From a checkpoint of a small contrastive audio-text model.
Model: 1.91M parameters, log mel input, encoder arch quartznet, encoder activation silu, encoder depths [2, 2, 2, 2], encoder widths [96, 112, 144, 176], text encoder width 128, text encoder layers 7, text encoder activation reglu.
Training: soap at rate 0.0047, batches of 256.
Data: trained on Morse code for random letters and digits, with fading, noise and interfering tones, 149.4 epochs.
Rows from block 4 of the audio encoder, named by matrix and row number. Rows with one number belong to one channel. Each number is 128 + 32 x the weight over its row's rms, rounded and kept within 0 to 255. All counts start at 0. Numbers have three digits each. After the name is the row's rms in percent of the matrix's.
# convs1: first pointwise conv (encoder.blocks.4.convs.1.weight, 144x112x1), inputs 0-111
# convs3: second pointwise conv (encoder.blocks.4.convs.3.weight, 144x144x1, transposed), outputs 0-143
convs1.64 088:131120152132118134150114139130149087130164155108063186132039087174118113122056094135104157132125127109136143119183139138072142142161142139114156101123155067119123102151151136146178116082127144103155154140123147161152130155169172154141098151083113064152130124078157168132143121157066109093093156084104105186160067100121123046140160137214
convs3.64 095:110158111088084104105148140100119186136111094165065198141151120103131164116039114089112141112157092119117136108134126085100110102094164091125098186144147172070142094148076100108120078093140144152080147070095052072103091154103089146136185114147165152116090109115097129175107139172094147125152144113137114138131146155170147108086093133107122113136175141145138130112093149117157127144119162142107135095094106209098109116167063097060050
convs1.65 098:164138123118127140089090097142109154133127134111142098163132166100098159111135163150086131080128097107104143102188048134084144139065047187115156119130128120112175115108129096133113157122147173093144170127135136116180154116153074138139105147142156132123090110126118137112123140098215117149147045109149124166208160096048164165138054133137
convs3.65 102:146129151127117106160156166102083142149205160122108168160165128104145105097102118128138085126145110136157158191090126063141130090119168135123114153107130092165159127151093103126070176095150127165136116138160115146122151165128135123123146119182112080191156115122067121148095145169071141201080097127106116110123125094121098157096094125096151070176096158109182141157126064042178148154142081182156176102116164139158212139134173142133083
convs1.66 092:127133104091181098079139097101172175114127160134124132108094099179149123148152145096124153036134127111084175098096135139073125130155156121176101182061150115143172087116070137174150114091107178152075145144126131167144107083163151153072122131125099118131162137153140150115097178112172141026161114175103134108168099097106149087111109151138
convs3.66 098:144136173128199076109149139143115104143079148163126098095116137154114142131129104130202062092109073131171144190089169154131174047119126158147100160161075119159082121112149129150137139137170113072193158120136108086150104142207142167116111115162111095162144175115102159126127151148170139135089102103121214122074099122165079105159112084168123127139130151079142113154142122100127096122080074052115141130156099124146098136133093086090094
convs1.67 092:152180106143144216135164069127116103208110082121120132105167101086136114134141152127076061195172167136109129149096132103123118108080132080118111126103178163093137182116198090089139107094107079164188129116099163129166147117079156128145146127152128190065117118128156112128127143139136130054080118130132163132126145113137108161160177106122
convs3.67 087:162114143159128145119063115106122068013164118178129104126144174121119128052137059170174202123150123134099143124164097174094171148165068107144122137092102115168113122135096144117134171150124118113130138081104077168154161147140096115172104113174096142144120125150122122135084165132163144196079141144148109149154092157103129126127104107119086151162156162191142141079147114100110187114142090149103141136158105077168151099168163137064077
convs1.68 100:158135131080198132173151120110153155073138101165083104149162072112084140172131139147155110168117115172068120180115183156166116146134093139108110121114128072101187069120092139116093112094099133137032142128070093103102137153111120113115142113156100088020142112107125123145128103100179148141159116140098053148134137115130130146171147150112
convs3.68 095:117146140083149106135111043114150082146182094101157117091151115148099094119131105131138151170137119061084091105191065179106121093123109109134144142127145161148124089124128137162133143100132150144147051112083166119147098091161039103162127114115122101150154172093194085092157115161089131127139165146107146137161080070140139147160147130105092083145100164115157104077133076115042172084118148153126075090116147067105107090115124140183127
convs1.69 091:096191109143117128155147177079132124102154148099136151077177163177081135118155103132098101148125099187096075186096125099171181167146100056112088086105098151090124072153150119112146126110126155153096092097117175117167169116117183129146100132049129113142127063090097065094156129140133136171142131128141144100153114109117183079103078131135
convs3.69 096:096159141137126141161147186170097130126095171122131166119176175147116157217096111122152134143139160093191137141164094196126137103175111151115133167197081110094155172169146169135136145093112136191163124071180097131162099158153084128106119128103173158084108101117120143129097148179103157119105183083148062137186121113145194148133119159165093138070142096114129200145107104120098111119146195116163190127101147107150099123138148118137168
convs1.70 106:138036108105108074129162125122116110158163158136065138096104144136141178135080179096159133160115151122143151088077104091107097112181156201109165115138118114181151139146060123128099147096124140131115187155094067148143165080132094150113116103194112134131136166113144150206080123154150163121085136135128065191146096130114132161113081131111
convs3.70 101:046136146039084124157137149147133093120098087203076123111090136157115159133109134101053114086088144039123122119130138154115166087126116128125080109090140136130139108097120102082151077091157088214084157152133114151113151125103126119124109138126156155069137091134144091099145129132109112060111105083133093117108088158162143141109154131128083125129139134073108134104130149118116147157176110108129142027114079173081139115152066154165167
convs1.71 101:129132123133145169169143107106124146166167107123108114193130189107096083137080080110079135138104121158124160127115141135067158111152137176113127080114090098131102213128141179114069132194096133177132085143137106110187108097126127123087092150135138149124152183064099129099112161098146075149102120161124120129105215150169179098131133174185
convs3.71 095:101093102114112120125051150135138110104135216133146148130148148164084184157166146104094116125130143133119121165085175099112160130128089078131085151189128132216126135080156087112111173136136102130115130177124149120117102103135131123130146105134137163051041114081133110112148127202176137136134068159185168162145126124104160150114147110101097143134114089141131159115129098098169147112088138105101065165130148045123088132079099114050100
convs1.73 095:119035163124128195137126094112131130108076140147141137165107146155161100167140119128118185154120175132108073118199100151118036138071123132109138099083140132149085100107155161225110150151107163127140097133133096128127111112153152129126136116106151104105126147137190196138105203166137142189146142130094149150138141055139119084113140088126
convs3.73 096:067154082158087127166155127088160075146147098081117098100129124129121068151112180082158130168137063087107150132104098118160099166091073169075106143128066071080142108126133153110137079167068128110088100183127095112120119116086108149050143101121101124139120087136150148114142182125132104099125111116068104142124153057154097121067101113100096102161144117128045123189185126135126129066110138156066102137120134111139136120154106149162115
convs1.75 101:187113122171127109136147121184126121126206130159129105178052143146141111147143097197097139137143102141125090230165054096078115164092101157110118171151181146103101121138134119133170110081127155102113120134070070163189126086094100101102125130158094190127166186138134109155099151158111133147145140157129103149127102146130115113116113090176
convs3.75 100:092216114156147147072184139153204156067151115092109117118096173099109133110143135102135065153169135119116142165118131090132138145107139090082147117153163109107141155144124163149158176170154090164112160110183103091136164093125143157033110088131141065171116076157059135124082162144138122176113119106145102088157149100129087115115127169152128120108192113134073113122139192186133125130131136080146150129121108183210116112128128116095151
convs1.76 092:154126138110128134110137100100109128144158125106186096154172115166193120128150180118103104114116069130191188193147121089099145153104105118154091090119144169097120132096132103111155146132147123208177175128142096127109095102153048118136086124145092144122138161128102155164123157113119088152108106091145107159089130105079178127167121032216
convs3.76 099:126127155104102103142206201127105133143081147111130118125142141210167122152182141174132149118150160151143145167124136168175122146149138096041164124119057127133205162159070167117150139152148122143121099175090203082153125141107164135126150115128118102096113084145115136089128121130077155138128139138143119114113126096126165153182111210176177119121117166125126180156113100103182122147132129141142143160155121073198221164133151130147151
convs1.78 097:109152200133134101101180167149126145103157124153103085128171089132147086184133137158105108123115122092137115094113138151132141174127126066132054092188135229140096111119120148154086100162123129189106129086090066072120126129167128119127092122132146138115124124166120171139152073066121133141114101140152102126148091178120110176130172214084
convs3.78 097:101107158098092103108116148142130137098120165147142100122056117165119154191150135131118104131118137123126141163198138169180200143142109109133178117033089117154126128092071105162158195119159091118142149136082131155162193118088137166117161069126114073145056140127178108158102077125106112181099115116126131155081161162118073061139117144111111121089138106148167061173131063142166120144146144091101115148112167127114176156122105104129174
convs1.79 105:108174166091146130154128147042129161161049194058143155131078104101059146123148117129103125092136143124137137100114233141143115119131128109125084143179136128161135128144125158116138151185137074151115122140104165164174103179183127153084142117129083084159094132109186086134070169134145139116088126108143097073126134141171129100151119130159
convs3.79 096:115137135148194151075102114153115126123088136147088119112151088111107123168149149163096129065143162128092140151146138157036148167093102179122146126139090178135109158071131135149093138127098104092172104179065036163116056142137110098084104138100112142127141114160120098158105141137107091119101144150131114177130182124159172150164167111111122145088086197126054056161101148151139142168108134062133116117141117104122110142113088194079157
convs1.81 100:140136098129085093130111093144110181115078088141143148090153128155150149152081198099152131160109122163162094122138161173124117162130067120168164109119080128087136139118155121121052119140136147126161167162155080137102077119127114132115143130104210179101150137094173202175122203148102148079133134144118142117129161176098144112165194125053
convs3.81 108:175154116197183138095158107115135057131123133107147159155121118142118123129105133116128122085148185204145186112126124125120079124105156159170122124158117145127166165088137124129077070118109084152147088173119126073190107114086140093134069035084134124083116120144148116201170139115133088110081134149103147061084119111106144183114112182106130106083095127170186158110090120100062155142059147106133107150128154101124140087101146151136143
convs1.82 092:134118134055101153166188139130132103148148149086098168079146152062133119119119091139162133119123194182137152165146058077161107097140111166139211123116158141078096089097149102144139145130148102138123161135117172118083092186124090113071153081162131217107120094152116118118168204120109138078160098129126142138107129115132101151074133145129
convs3.82 100:142150147142192127163154112103120096166151062135132111117160082135098123175115165169124153129129147145174085141154163162112073102202101125097142095119131168102132154137125124166120105082123183113133126180109103161115177113156128163154124146153167078173156128154112085152174039084069194128157180110111143131175106115163148076160117137161125081090160140174145104124145092056168165093105148129147140124104112068118138064193132140172125
convs1.83 100:166145188083158096151124093110101130158138123142110090130134198171164139125093169166164133143116074129112101168111106047160142095109120121169137134128069138103098110204191139136148124167109176148121127165164091099126114134154077163125115140196150182163103128112142137196166089126092138085125134136060150086109153160140139191162128121167
convs3.83 104:112111146083109097145121093128052125191158103137091102108117143130092145193115130167126071125178128135159085105176110105119093140102071144121136045131078182090116127189118114141094101138147109154150144095172114167129118119120148085111148088153186119113131175139187157137131126130128077180067152091148174057109174120162168139047134123128180173105184151127082136176115119160127120138123078163084112134158121088083127134160122119088150
convs1.84 105:063085098086065130069094153089185103141157100177108108089134132136090125106142115113113121139157140129166102123128137113111080108113124086143069129068184128127121074160141110137178149149106110131095105123118145110178185134194167127127067164144172098028128082101105121143160104105141123118130134118083105121093136106064153077150107085093
convs3.84 093:153141140089121180089095078138105145146106117163117116109069133103132137165144121160097133127117152137078169128124110177146153112126167118112194093137132113200152112111160153115141157073133102198090108148115128183155145147198178119080084137112181050150133101164168108151140146123132062068149122141174090135125098182079103160152106121170110109118125157093141132116119083203144126188101083111123164149112138191106120101180118180075164
convs1.85 090:117137121102149136071121141164108139082089140084115138114104105109144123200126082131186124176138161108145155121141121087139086168102166172139199140091129097082122121154169111159140146099163136112161101143139091106131134125104204065113081158083115134066160142116138120159136146101219148187089142111137130065066169122121110172159164182142
convs3.85 106:144119141136078082103097176209132203141090100136101074130142115100186183121125155100092170101062112125102133123114145123114147189131087114144113101124145139152132191147144165117159171097081097093064162122075151127147097108119137084119094146135139155171078151141096112117095120162117135110101122086105136120111150154106165164152126131117114151146151135226098076148171123133142166107116164065112149049138155209146184170102147098112125
convs1.86 101:135138147146099106095163081083131127102115073139040190129141062118179113137126128179136195185104182134094103162113190101150155124126131131081133111175160146118179162154150082110154117142153107150176127147119169124105153140110108129034156160125174139112105142153104069123079091127129112145111109130148147155165195107177176145132121097128
convs3.86 107:174182153109077095147101107097132114150135104159150135110131093035145121114151125136165122084136084157096107045092112156082123100115113119086124115074145096173119085082143148150111071171133111136073158150066173115094122087113110144066063131090103151177205152082189161095108159183133096102091134171149106133149087149102179137152113115169145152110138139117117102114132130170085113105161131065153096138112106153177135118096164135107108
convs1.87 092:157161044098074100152110122178195158143111111137118145122087153094184118148140148155145144135098151041093085137161122101090115145098152103146143105126144096095146128132083130148058134121148139132155158094139140152138174040114158115025078150094092123138140160100108111114119134056107131106155106088169158159135066141136132133152156116145
convs3.87 101:123090148139097139116123145126161132165191129091140088056137056162125153070134096199123134098118146160125091208198141210132161138085121158145141155156104119063118116171150113156100142180108186147161135143197143160115115118177104146110099135083128155117177104125149101067112150129111109140083103142060158143157130131097119179120131151098099107135130122136105076120140091115110155135181087144110134124100130112055170173099063100113146
convs1.88 098:129123093134062123168203108112102084092119104109140089066125122121152111119108163131110126152111166147076147135173135130119108187127081124121102096205106091134195182180163147168119148170147128118114163133098116141143110121192065149121118126156119067153162070097158120130069135164050103157142094122162150138114104141056142118130087142153
convs3.88 091:131178121110093180130110141194105121101128134133110127095102189114190166160167133093097131134131111081057101170105146140124099144111111110106159163077182108132090148127139116107147133135097098084113093169091207121075121131108082088065116186086084085125068105100137114137123061125165139120124111161176137176092126163147100103216093162148118113110133147150152099107185130119200088087170156115156162101096110104119121155179139103137132
convs1.90 123:130221106120142147112100085132119100116145125092109125145105137136141148127138144255082179135094155143171116128122104150131155175096121129118130141115153125106148126118150105116061117137105162137103116130172134107149113153153106109147129097097100143121106108159166157132083136152120128141142108100125255165141125119089111181107105122116
convs3.90 101:128142078135185120121125147121133126156098117126102141165159115129184072158118129198165029166049166146131097131146165186107170098148141104147162110166106106104147131093174144138072131156115119155110143123138152136152179129117116059198183149105121097079143158156107117082129073136157172132140141114054151118144075148195097114156092113123087091146144135119147120113169097195169143149071141139127129150117119173134168144130145172064113
convs1.91 096:082079125093087130129088136108100111096163195154142154163116126140116143119101066149152127126130141133109137124064147095097115154074167089084153166134117070152106116158180109131106121092146084100105121121157104148074160149160130145143113087104064172139111168123090175165132198159092123070101196097120115101145140192068155169126128150191
convs3.91 100:145085106143124181123119164146116036024174121187152107110099147097095074188176123147109100209081127160101081102156164151102136083129160117152156127121102125143082140140154117152147094122087134086135107133074182097148147180114165124144160129147141146139108161150161110145169147142137136074154075173077130144101085170128077114144159084134063139039139135086146103150115155147159110122108082099140166120124131147118106145135093098143132
convs1.92 100:147160167118130116149092174117183140174120128079110134145129139124117104174100154096135105129126174206151160183151148168126121118074077097112118165141162091143135104071138093180130159140107205128098082137179073191137150134127141113099147107102089117148123188141130170107090143169136113083151045128121121106182113181116112075138096079104
convs3.92 097:082153076152091132137108099192133154163108106178099144088131116156110060094166139095157107106117132122113159150113103133164101145163155154158099135158134153079102064114108128180201100127121072075166142098027124066113181141129109153129181148135049139107084206139108125169109147193100107083148124118171144141153147115138106163152100162163131102110102161149121166148162121104116136114132112131127106118148073141129090110108087099105053
convs1.93 089:086158158150179143151126127148109096007134152092114163124127179108148110165103106102165132153081119116123119171156118158140119176121169151090108121102129102074168146095138084156107098174144122134131159165102144111090156125149096103135084177139097178063151114119077105120107150092127149227113120093126087124114067150129082187092112113145
convs3.93 093:092148042143166138077100136121130145096100172109090087133119114068145196160163090140136105107160149144121070160143106114111130120142123120082119159165098099159140113126075109126121164137126171159213209157119076117127204173137142153214136101163152163110100108099133131129112127179189168101135152111188103141103136107150127109126102134125126137128086150142124155152226090088165154128136150116152146113110153152131126069193126133176149
convs1.94 093:140108123068065135130128144110123111148155129123136108120081158131154136046099170117153164122122155185162091097148140117086109126082121119173225158176154111133120151101099090119098089192070139088079093107150124125103203130145090093100120110153176182150177101142112088152091151101109141116126137189157137110155151109149102123100181079163
convs3.94 099:136144133154106147160171141170086119154145188115146169147135182167049114097080140175141128098119183194125156058132108137108058149078127151157118127141187114146207152149109104098164137137151063130160140136106090130134047065115135129150164083110149130103167137133142142116131129138104157121148138128161171151146137060131131109138101136152118107101109134136146122142079177119119141117109083187132210171084135153114196073090148167148162
convs1.96 104:119088105146174099102090128107118115104163105113105145173104078160128142150131111113055139112134130096135115152084118138139091178100088106071129119129104080086102162104255120137140127167140171105147117114127127145110087144172136084110127044081122136098057131100126119107121120049173154146140127167165082107157120119087171124125088090106
convs3.96 097:136174133140075135109109148144118133127055180121111159149154209206115169106160115152134109138146112129164091125139082161149133155138138107089123155116165107137110117143067142101084158109129131098151216086175129146126155157090113133161109089141028120172166111119107116164082092111167128136126201147160134093148163127173155189147153120143110072116087086159091188124137132145103142141096161147172142155059171098139101128112111173085163
convs1.97 104:118165122154142104059190121117113132159255111098161146190191151122109139088121140106122130129151115069085172151069148131083121191115119117143154164176139172098105113082158138143169096112131115156167121149148087121127065112109127130095123133081169148120062161118119063086129163157139083127112136159143124158154136152107125142125129160141
convs3.97 089:171135087153130141167164096125208112132141117116127180135083143130157147162159128178144143191142183141121197118150146087100191083127149136133097175114126129155138125149163153181124142143137144189099067139105077146120171153123167184073097103101141126167082104106131143108072149191211147121147136129114114175143091095184141181099158049129153135129124104122150132093133148146109130152080155076137197098132115119115140141104060162151147
convs1.99 104:207159067150138193128115108095151140134173116189155124164160114090091141130098130122096157101148113093133150027105136148127132135066100141112180140131182101081139131097110140100149114069120088149113138139152106121149104144093114122135117119126203116061173114090122120189148092138188141133099099149143137095029091159152135127125107121112
convs3.99 113:157176148192110129102117108104171048180095125110139119114133134132158160146134114116126073103241089156139179146102081097112082161143120160160173149158143113100153167118175132107130146092120108162089121148163134107109090134121028154159111172117074150122082178141125135163143136121068151166078086175129141180173122144107145068110090098152147160117081133095112128083109136183115131113105151120159108133158115124101118155131168066091151
convs1.100 098:128099095128154100068129111157122148126108144086116170110056196119173146085090165118079123129128117090157108126102182100116125105114122096109119182089121135093149162118128177118092160130116073139150132115126110157188137102153150101130109117076114136112127066099097109098109148147066141203135214113160162094094117085079165132155186165067
convs3.100 097:100110114135155123157045102111157116105160163132149066115106087101137174149148194089128107109177172196126118120115131112120116129196144090168096118141073171122138121084082161089098130129118078171170118094160192151133094140100122192083157082187174088118110065130167162140155098103119118101112151147181178135108087133133087115158130115195125154150128136183119113179128110142105167146137097142110038133098116172135095140143124167151119
convs1.101 105:154102171109141067125125160122098128122120034144153113186088118122070131084136073107147153077153128122098087148196143153127124103207157114117130159175154131089116107046160137128148151113156099127168122127152137167107121094136134121099167099100089121106201160119116099113108148096128150139115165160158156142177127028120153104074157137120
convs3.101 098:139116161077152153119110095136129074144167145125108167103122104071101121167133186177126158112165012188155156131123141142133122107144135158109072187075108161163141160127115169126093111148074160110123186161154137196149171119105180119150080104076093180132070094126105122124149122115159139090145113151177134136176102118180123098077071121124122135118125145132128123137126110216135124119129192126121178134186193125101111111158128154119138
convs1.103 098:099149143197137149155147128106149114136162116143119128132162117217152137174127100115081114120140127078081113132201168087078123097103108155160132166191099093163140101191120142104128082189048116142135111089140136152070182064200147173139094166067102174085166145122099140126092131109153150119134123141137127119169129112140095122142128113107
convs3.103 099:079115106145089120165147158135122108114150077128100088138097097146100064144089149154074136130139140097131123141150092108152084141135131100128113113107132083103081121174143104136109071113079115101115111099100114093171133174124145120135111154125098131055085119107133059084117062102135131149042146103113140060114120093148142099094099000081121148078122110135150148129118103132191150105083140117131127181134063098115099090130117066116116
convs1.104 090:094198147059109121169036106094085140115175149151105143165090117161101098126063054175153134149142095119143095119146108181168141140193100141153142147120073131128149144150112126123112136157161050167116140147086100115151119122103119155093124089166153126136059198144109111081122119155086141059134128088096132118126147136153140092123126105162
convs3.104 103:134135170108113156149149179106077104154132096134116134187102160204160139152152100133108169106120141146119073208143114138119125162142107096169121140122096107124127126164057086124157124157180155125091151128097102148211179179096161140127139192117159086176141146176157088132149150141130203141143109071158147140154129106137093093214162179139185115115112185155129124120126046166122129143089096107114139159145068116160138150155146146144142
convs1.105 099:114108152121121144074143107100121101127165156112115160123161139133140115078127115162169155112148116112134136051125208150137102165129216107138139119147130169083123149191119139153114144169105121132155090115108180143078130156053093197132157185106119104111075164158071137106095110091105149093144111147152116146161052179116135095186150146071
convs3.105 099:122155078187109068151124131116099137114152167153148087141150154126071166127133163126162117087066151101149121101129111162177144174076177089120148060190156103138103164147159108144155163160196134074117093136155156125096156156176092104155155144101111083109184083111130124077149139166142135139153128151070076159128141156127101138161181109082182121113089135107098155220113164138196159131164187149084117136107154114100115121151146158133134
convs1.106 106:122146174101128122081079213157145054121085068111092129110098112150141133170084132195152096137128141125161097118081154134119101132155153091150148096129130153168156134121155152036190092110096192157148126181130148105143115133186128109105166119118161128082116185156150132096077151101168138101148179180090109134141113147121065130133103106127
convs3.106 102:081108106146121101164142120150140118100176035178208087116149131171071187076130166160153134082123173117098121136120080153151110128191130105125147131163171070131177199160154130152089138115196154153154088119128124107132185115129090079158084144108155106132134139092133105153076101115118123159097116082160180162150113153120124130120134112190119117131157092119116154137169154157149185117170136149100156166113143174150179070152135119068157
convs1.107 095:110112177071127091100095137191108168096115096164089172134061101119134158159137128110061066135127090156105100076174141099122150086139121130125125145137131089145133169110103181110172129123133152129097130125190197091142177193132115070085159113123134125145107083185073182122143098091170130132115165125113141091112105129158162143119109048147
convs3.107 097:095106080133133094103086071136160148120131165189112111122186198191184146073143133090111110106167134126111152158197159118142138105084128118162124151117092133111070110094113185140137098078139114104158098124145153061096085140159160139146119075106114082106090150148082152163145125070156141142104148145135146096139132138117145082160049101138102096124136146112117173114164123128139141128173104158113139171090184156084232150136151169116186
convs1.108 110:127113117117092142083032136150161118114105113163107175133109168147063109107083135126105150144153115155106132085098083163050086142158142063101122133120127128136125135099146074107155101160113111119128094145114137117124141151167102112124077134130070100078128118194143157085124104171086099156143157163105130117117103232158142116157129125230
convs3.108 107:255114117138152111125147156140158197190126133073143180170125092108073099115167102109109135136101086123104110115100111156105094137157101129111162098111110136130152096132124119149096053074150119086120157147075142103134157151096126126167141131118115051111091191120071130107120146069105117147143147073149136141142138063091204120156148121140130113113093123126084156110189121159170142118096136135099111056126145121101139108139148164136165
convs1.112 107:139118110117150138152117103097056126138115133108023142132144055137126140118128098149106116130090180137130145140117109182154155179137092061146146132168170142069076109136114139086113133168124104142134099123127132120135114105157136204118118125079061144117117141046139194175122131122106096156137142105144140085170057081147109174094167093173
convs3.112 098:164090193100128144066109138115149082112157154151167124085105220133130139163118098104111088115104136142111116158143055182056000126115113098053076158125126108132131181131107114096119078178123108141104112130093102124155101142153140158112174111145056168110127101110123094138143150133169142079071135170134118152134079081126099131089141095093086119125129128102124111094087109135130122133096126087094112080155134161180151132100103095152131
convs1.113 101:147153101116126120191080094131151127153077095122139204124171097133147169064145173090182112110137078170136122105175096121127137135150130094098073114172146093133133091151105127143159095065117177117143146115148157137165096153091130124126079139191153122135154091126202120142175032143180089116140148098111120124074074180155142112145119134131
convs3.113 105:126087082098137169072095157119109129119172124132143114180218162100146153159131172099158176100101149070107123110144143128106115114102125175181155219115169157127134116161114067150197184126121142177111135108124133148109139118142101193149173100148120099151121097096096094169182109167137169135156104173108091153229115128105139121091129111164117156123057140082186126102138112178105118089162134131154138178111107107106177151106116130137140
convs1.114 092:129121129126142151207106118177117201078140134124085152127123113201145105127179060105126111138117112112109139155123205103100160146112164128086132156200151128122074170120083104117019088089117136096118093143155100146111115115081103132029148139131078154129144086124077125134130158115150107119146107129097116096137090147126131114099080133115
convs3.114 103:112130140113133118134100149155114146136132170137117083154111164130120124124089119142177136184153164155093119169124181149095100132139087180119180121114122111155161132174137130155134130171092127130203118141182087169112073126098101186145112144058132130082124121169123111156149067128161205162061148163094158126201157086108074139085161119081136115147126141115107159127112045066103185140123122115119152176102184111113083151084137184102174
convs1.115 094:178147199104157090090149175063137176122068173169094119131120129078137099154199154119111104141107198088092117092140104069167121144108148125136115148116132163190153111111114099108149088072107141151121126099078148125161124147138140132123152117156100093101141130101139163133173090138129113094169190109123174036119193098118105121076131115125
convs3.115 091:159133148142159180160073123154125141168123150144102128161166078149119129131137112052123126190189115120120142129140127132171166130134130081164154161182167112072127119085126197138160152130098163115181181152081138120154058153136153161113152153144099194129129136135101181131116147132072145131180086144136120155112132176102175074178134130092128199137168107112121177182111200128095160132152108120161080161064164101178140083117134116161119
convs1.116 095:119123128119115183165170174118166092093180117204170171119168131151115102155140095135110097130134124135120173148070135117121123150054161116096111130163143140152167102134105138152181120152143110155075113152191117158123124085093087119094112107061153122114149146173089117087174161167201184136126133155151162138093105076054148164132065144118
convs3.116 099:120114146167194180185064085153182095158166100137147077111105091113116083156116181123162102094113169086128114152132081129178145102127128101113121112079171169129115129138135153061092125123163139101140142132057161095099126100150121138164165118126168123145103169141110174101100147130105086118122126061102148104087146133071096076189103136077131149135122086174092081133141101096172122100122201143152101090048138096155086168146162145154125
convs1.117 093:131127127089088145087153099158130028115163076148115182121079165180132133142053131085111091108167087135160125182097193117148146105113165118106095087106154161081128104165098125105151134147093144128120094127152059096150154097143105104128079155158118165128142174185122158169144091141056115114096142189127119112119180145159156132144152156102
convs3.117 104:131103101139124101099118144111148140096167131050126197065090162166162125166180116175112140099120131149107133141135087163114122121090106102086137124134136104131124118147084145147144161099093181136148130148103177158201068132067136195166081130153109140093158155142154093127158096117104118052157177165116090148128168102190130143197155069147088126124149131154111109159125091186137142126159153177167121143120127163148085166119039102165166
convs1.118 097:149119164125106134085122126135122119107119131069109168136105091107107121128101120114114125183125162129065133158093085109131147136158087069195140166059141081125131101123106111207079082127103055136102131171123181135064123117068107125152097061116099102152073111172063155142112099109170116159156126145153113104134073148150148085114145152070
convs3.118 103:102126176147072155142173138169110056105137103105156152106118097149091115167131070089146168071142085131064080139146148182123057098163125123139157160171155122120077155095159110100133111148118092081096156118127162140079117146083169108157119114077110099081134151145144064113065123128130162178119100134136116071179181106182146111123117189133109113114131160102179116112188187119137144086172128142084112139135095161096104113152173092085154
convs1.119 085:147110194128130185096186119175123130180161095131132177201153122091145109199119155103119182111128184110115146107174125164151176105167137085118097128100148179127111186073096119134105149092101141099111131128161124092152133148113107175110117146031123198119129092131144126155154139147115126059112143144094146112093068097082154148159153131119
convs3.119 086:153161117153117110118111193073167186102121204150101093067109120122104118146148174158132133125070158136108124172108171138165110101140157106146071118151134139099171148084109190103162063151107079176106095146125128110176071114117107158140113160112087098110130177218137084144132122180104123130101079131083158095117117135162132141128122077164145142085149027133150138173139142135161135158120154170131109086108120114127080052155134134166130
convs1.120 104:103156168101111115115102137096134118127169123195073121079109128115104131097129180122055148111106078086074155139170142146084094089153115146161136114135126109159183114062056089116091081074171117063112123145154154139167123108131141134127094135183130091157092130141128035159142141163110160110120154107170104154132118192119141082163158166114
convs3.120 102:156135062124096103173125152152181081131104066085145140107164132156140132146178138113147195087123150129157131118116132157080149172119086076115138093137131126132143075119122145131108173179146097160133122167139078119112175089128141115075128134063217121188111167102124162107161117120140121158131075153153092141137143177186153136112125091110132153157099102172073090123098187140135107166188087141137111118187079124055087164175146136104082
convs1.121 099:153092114135135189106140058136129108136092158150147133134101116148127134148144077127096123077168102148096112126178129196135165125141111179116101211143151125049125112150179143215109103123164132152200106150111215161135122123129176119121150096115085104103181119086128123157124135158138188121114189131119145149113132123090123201104086110116
convs3.121 092:139073125117193135116106142099218112085132134106128142119144172093102113113107118117141156107105125168133160073111153151183132151101102071145056090117161115148180099146146132039128101100156121119112185121083099138150173148165131152167148107110125101092205116137154127130107079151173061105099130121125086126161080161177126086089159128104098089166137108157175113119107092136096066092112132096112093128093153123120148120176080059128069
convs1.122 096:149138236123120119158150153203147064076153123094123176093132137131163144130154130152129189139103158109133056150168132116103134089125174103093136195127122153144160113139071145138182132096084128087141141186118072096087207114130133103104141143148160141114140123115141135151157134160104152117108175099136046103148087151121132173137155162102
convs3.122 100:127204173131158115105137128130210086149128133144153074039131127181119089095120133204150133129077140113150159158077093105115139143150104099122172085079120071131145095145186128110055119164186125104115089183143107128113118148094096131042108133168147119124117116157101131147160105124139125123138131157131125154045174123150108081161122142147101185111118114117135136103119119142065166087117129092115131137180108146166173120135203097138172
convs1.123 087:142106184124174177121118046172142108111116146105125096143125043108130133166124165125099212132132153115091114084101175075109180160118173144109138176108132138116151177136113133163140129124155099139148153101154103132212103122096098149139096097122154060167090099141126130079127128098130158087136101150117151165169067183116087140198144107120
convs3.123 094:130099086113150080111131072083084121099123128118146046071134122095153042069151108095130137084150108133063128094158138084114083135148133116107149095149114079121124109104088159090084115127099155143082103160116093148104125110133157158137155126116162122121070116157124162114125137083112139174123076133023167155114077151107102116109141130180109130089183134128061147136108132088132103172161124104095091090101077104088127158082132067147070
convs1.124 102:109129089164082164128160108115176114142128177181087138105104128120101123177122122087126095169165112099135133108095036147120114089141163113159201137112131142090131158106130078127141085118097096182216139166128101106142074165143112104108059130111115163107124169181181133144190195090144141166166129097153154155153141144148154117116127145075
convs3.124 100:125154151154137164039166138103184097196170177149142118160033093128129128151142135108103137142122146079135121091136148136139148114137108102086068119138114120169122108160105091105188081181138126114108126034134126155122107143127095091099088111192078159155157138177161131060111142119164105169164116151106176113099172175101091152131111126147143129115175120119108114103113065160120136163143104128129107187223133112105131140109146076140100
convs1.125 108:122140146131128104169151137134115165165105099150099132138112091188125100053137188152008108114156122162187185107109130157159156120196104134152126124123215092109116111168098128123111102163103154137098174084079125137075090163120085073112110194131092115133181102133080161133136140091142101130148146119123157086127096148128119134137098123157
convs3.125 107:184114132144111138140089067109138108122132129147094184118157156150131110144144098138116127113100113106096165138118127116134148202131139122105074123161158113079115114134078240136208149128183111134133172150105110114086129131143088079156145107085144151116111135104156161140162113079125096109121117096040073133143116092181111077167102119132106125167141075170085117078171126116082140139067116083132162175133166140136081140076165133049088
convs1.126 101:070146158144155139134105053094194179119073198144105124122170121108138101116178127143127116130123142105148166166202130219170095168090124134156128126073135150095124142149158139110102118107095137139136156128085108148083156142120127172106114112115110022113169139127126170134084174083145082069121148193132158088114124117121117129118112125160
convs3.126 097:120149088148171146203147098169061115158111130111178122176147078096077138144147149152145124139184156142082135120145139081114146142113209145128177179112099098162156075074168133102195120151096045097148134125153150123106149127123059165115119122112119181163136087133129142092093147170150130155137134118100148141103181157118133170120160095110146181124166161115073084119129116105118121146191153203155170158131118100070140122077154112159153